From a checkpoint of a small image denoising model.
Model: 32-pixel images, norm groupnorm, activation silu, widths [48, 96, 192].
Rows from block 5 of a small image denoising model, named by matrix and row number. Rows with one number belong to one channel. Each number is 128 + 32 x the weight over its row's rms, rounded and kept within 0 to 255. All counts start at 0. After the name is the row's rms in percent of the matrix's.
After each channel's rows are labels from the 100 images, of 14976, where the channel reaches its highest value: "peak at" is the part of the image that holds the peak; "responds to" is what is common among them. Only what is clearly more common there than usual is listed. The data: numbers of one to four digits printed on busy colour backdrops.
# convs0: first 3x3 conv (model.enc.1.2.convs.0.weight, 96x96x3x3, standardized in use, each kernel summed), inputs 0-95
# convs1: second 3x3 conv (model.enc.1.2.convs.1.weight, 96x96x3x3, standardized in use, transposed, each kernel summed), outputs 0-95

convs0.70 091 [134 124 163 192 145 104 124  95 145 101 105  98 134  86 147 168 114 111 131 105  78  74 141 154 128 181 104 128  70 121 127  90  84 159 151 160 114 129 133 114 104 141 135 134 134  89 110 155 142 121 144 133 133 152 145 139  76  94 145 146 162 188 145 153  87 145  60  99  79 115 111 192 171  74 135 165 114 141 175 197 161 129 168 198 106 191 149 139 152 135  91 117 145  49 123 143]
convs1.70 104 [112 130 105 114  87 143 185 251 124 123 129 173 165 119 186 132 205 104 135 127 126 101 142 130 138 109 127 131  88 189  97 115 139  98 100 128 109 145 104 186 115 113 123 172 123  90 117 119 164  85 105 204 147 123 117 125 127 159 123 126 104 132 166 139 123 162  35 120 120 138 101  89 110 149 151 129  86 111 117 163 141 152  96 113 114 141 173 128 122 137 161  77 147  79  83  83]
peak at: centre
responds to: bold; length: one; red ink

convs0.81 101 [ 94  64 142 152 108 135 100  98 101 137 165 138 102 147 145 155 156 177 158 110  95 134 121 122 174 104 111 114  82 129 110 104  99  92  89 131 129 157 128 124 106 141  89 102  69  76 132 133 119 159 155 128 157 131 129 165 121 156 143 136 143 161 142 195  95 111 125 149 107 104 151 101 128  94 113 193 161 126 153 182 160 252 152 196 186 101 117 142 141 158 103 146  96  88 134  60]
convs1.81 107 [162 218 130 119  64 162 127 172 128 125 154 103 114 112 130 119 183 104 153 174 195 108 140 151 137 111 120 123 223 138 151  78 107 156 111 131 128 157  92 101 150 165 151 181 154 167 111 189 140 128  85 121 151  74 122  96 153 143 125 133 143 150 128  99 138 120 175 116 156  76 123 159 166 153 155 160 153 201 163 133  92 176 138 139 100 144 167 161 100 162 144 144 108 150 172 135]
peak at: bottom left
responds to: on a plate; last digit: 1

convs0.43 106 [112  98 178 107  96  81 104 123 124 124  71 129  79 154 165 127 120 186 100 101 131  93 102 143 193  57 128 136 121 154 152 128 152 163 109 128 118 186 166 156  59 136  83 141 101 116 118 113 113 105 169  92  83  89  84 146 129 155  75 132 182 116  80  88 118 174 151 119 141 130 124 108 130 108 132 188 121 203 163 121 137 135 121 115 163  99 121 125 131 196 132 164 203 127 143 140]
convs1.43 108 [142 162 102 145 180 112  69  99 158 134 116 116 111 132  69 127 126 166 136 159  75 113 109 106  84 156 142 175 190 130 146 116 166 104 131 138 171 113 103  72 147 125 122 136 110 172 127 171 144 171 107  95 100 170 127 115 138 151 139 157 125 153 121 102 132  63 134 118 120 113 137 140 101 153 150 111 193 188 129 125  22  89 127  96 151 139  27 186 134 107 124 112 108 110 140 165]
peak at: middle left
responds to: orange ink

convs0.77 108 [135 168 136 121  91 182  95 114  85 140 165 142 146 166 151 169  32 135 101  40  96 129 141 167  90 166 132 126 191 110 119  63 147 143 149 132 122 168 119 106  70 127 107 113 150 146 120  98  93  41 133 150 139 150 152 109  96 145 100 143  71 135 145 151 132 129  99 149 135 109 103 147  63 100  87 109 146 107 110 153 179 115 155 145 138 146 141 155 172 168 100 132 151  87 152 167]
convs1.77 087 [ 91 102  81 116 128  62 148 123 118 119 125 121 140 137 185 121 167  97 131 134 143 132 124 117 132 134  94 118 122 123 194 185 130 184 116 156 133 124 166 109 191 133 205 144 119 159 117  96  92 217 122  93 146 149 167 122 148 150 126 111 140 145  71 182 118 116 202 111 188 104 115 152 147 146  63 145 181 141 175 119 123 165 133 170 142  84 183 121 106 127 108 145 160  91 162 138]
peak at: centre; middle left
responds to: length: four; the digit 8

convs0.37 118 [107 131 128 131  76 153  75  93 125 173  96 170 182 165 218 146 165 147 119 127 135  89 158  89 108 158 136 137 159 105  92 142  32 141 157 131  97  64 183 123 108 100 133 112 144  12 150 109  62 121 122 110 101 115 117  87 150  93 127 128 154 129 126 139 128 135 118 121 107 157 127 119 125  71 121 138 139 103 168 154 123 136 120 112 156 155 182 156 122 153  97 147 128 149 103  88]
convs1.37 102 [113 156 148 148 150 133 157 126 106 102 100 129 145 102 126 125 151 134 126 125 113  98 116 146  80 108 118 158 123 136 141  92 145  52 151 108 176  45  71  70 133 163 117 114 144 147 165 160 107  99 144 143 146 113 182 117  78 146 132 158  78  87 142 119 133 126 139 126 168  86 133 123 104 158 116 153 113 168 194 142 140 110 119  92 127  72   0 100  72 164 162 102 130  87 130 150]
peak at: middle right
responds to: the digit 4; length: four; last digit: 4

convs0.72 107 [150 123 103 142 154 139 161  49 148 114 124 188 116 134 118 151 115 151  92 102 102 126 133 126 167 111  68 142  60 133 111 160 144 139 104 123  92 182  99 135 166 101  66 108 117  88 110 121  79 109 157 127 122 130 180 108 126 101 141 129 133 172 136 168 126 150  52 136  89 124 122 141 110 123 107 144 159 124 162 187 146 171 129 149 163 115  86 161 146 169   3 180 134 152 140 109]
convs1.72 087 [185 169 141  96 228 168  88 198 130 101 156 121 135 121 126  86 169  79 218 178 168 125 129  99 140  95 176 120 175 122 130 138 139 127  91 106 158 170 110 128 138 166 163 135 142 149 160 184 134 150 124 152 137 120 132 121 124 201 136 121  77 106 134  95 112 137 172 108 150 108 126 138 167 143 145 114 115 160 156 119 142 170 103 144 146 124 149  58 103 148 174  72 148 144 151 125]
peak at: middle right; centre
responds to: length: three; the digit 3; black ink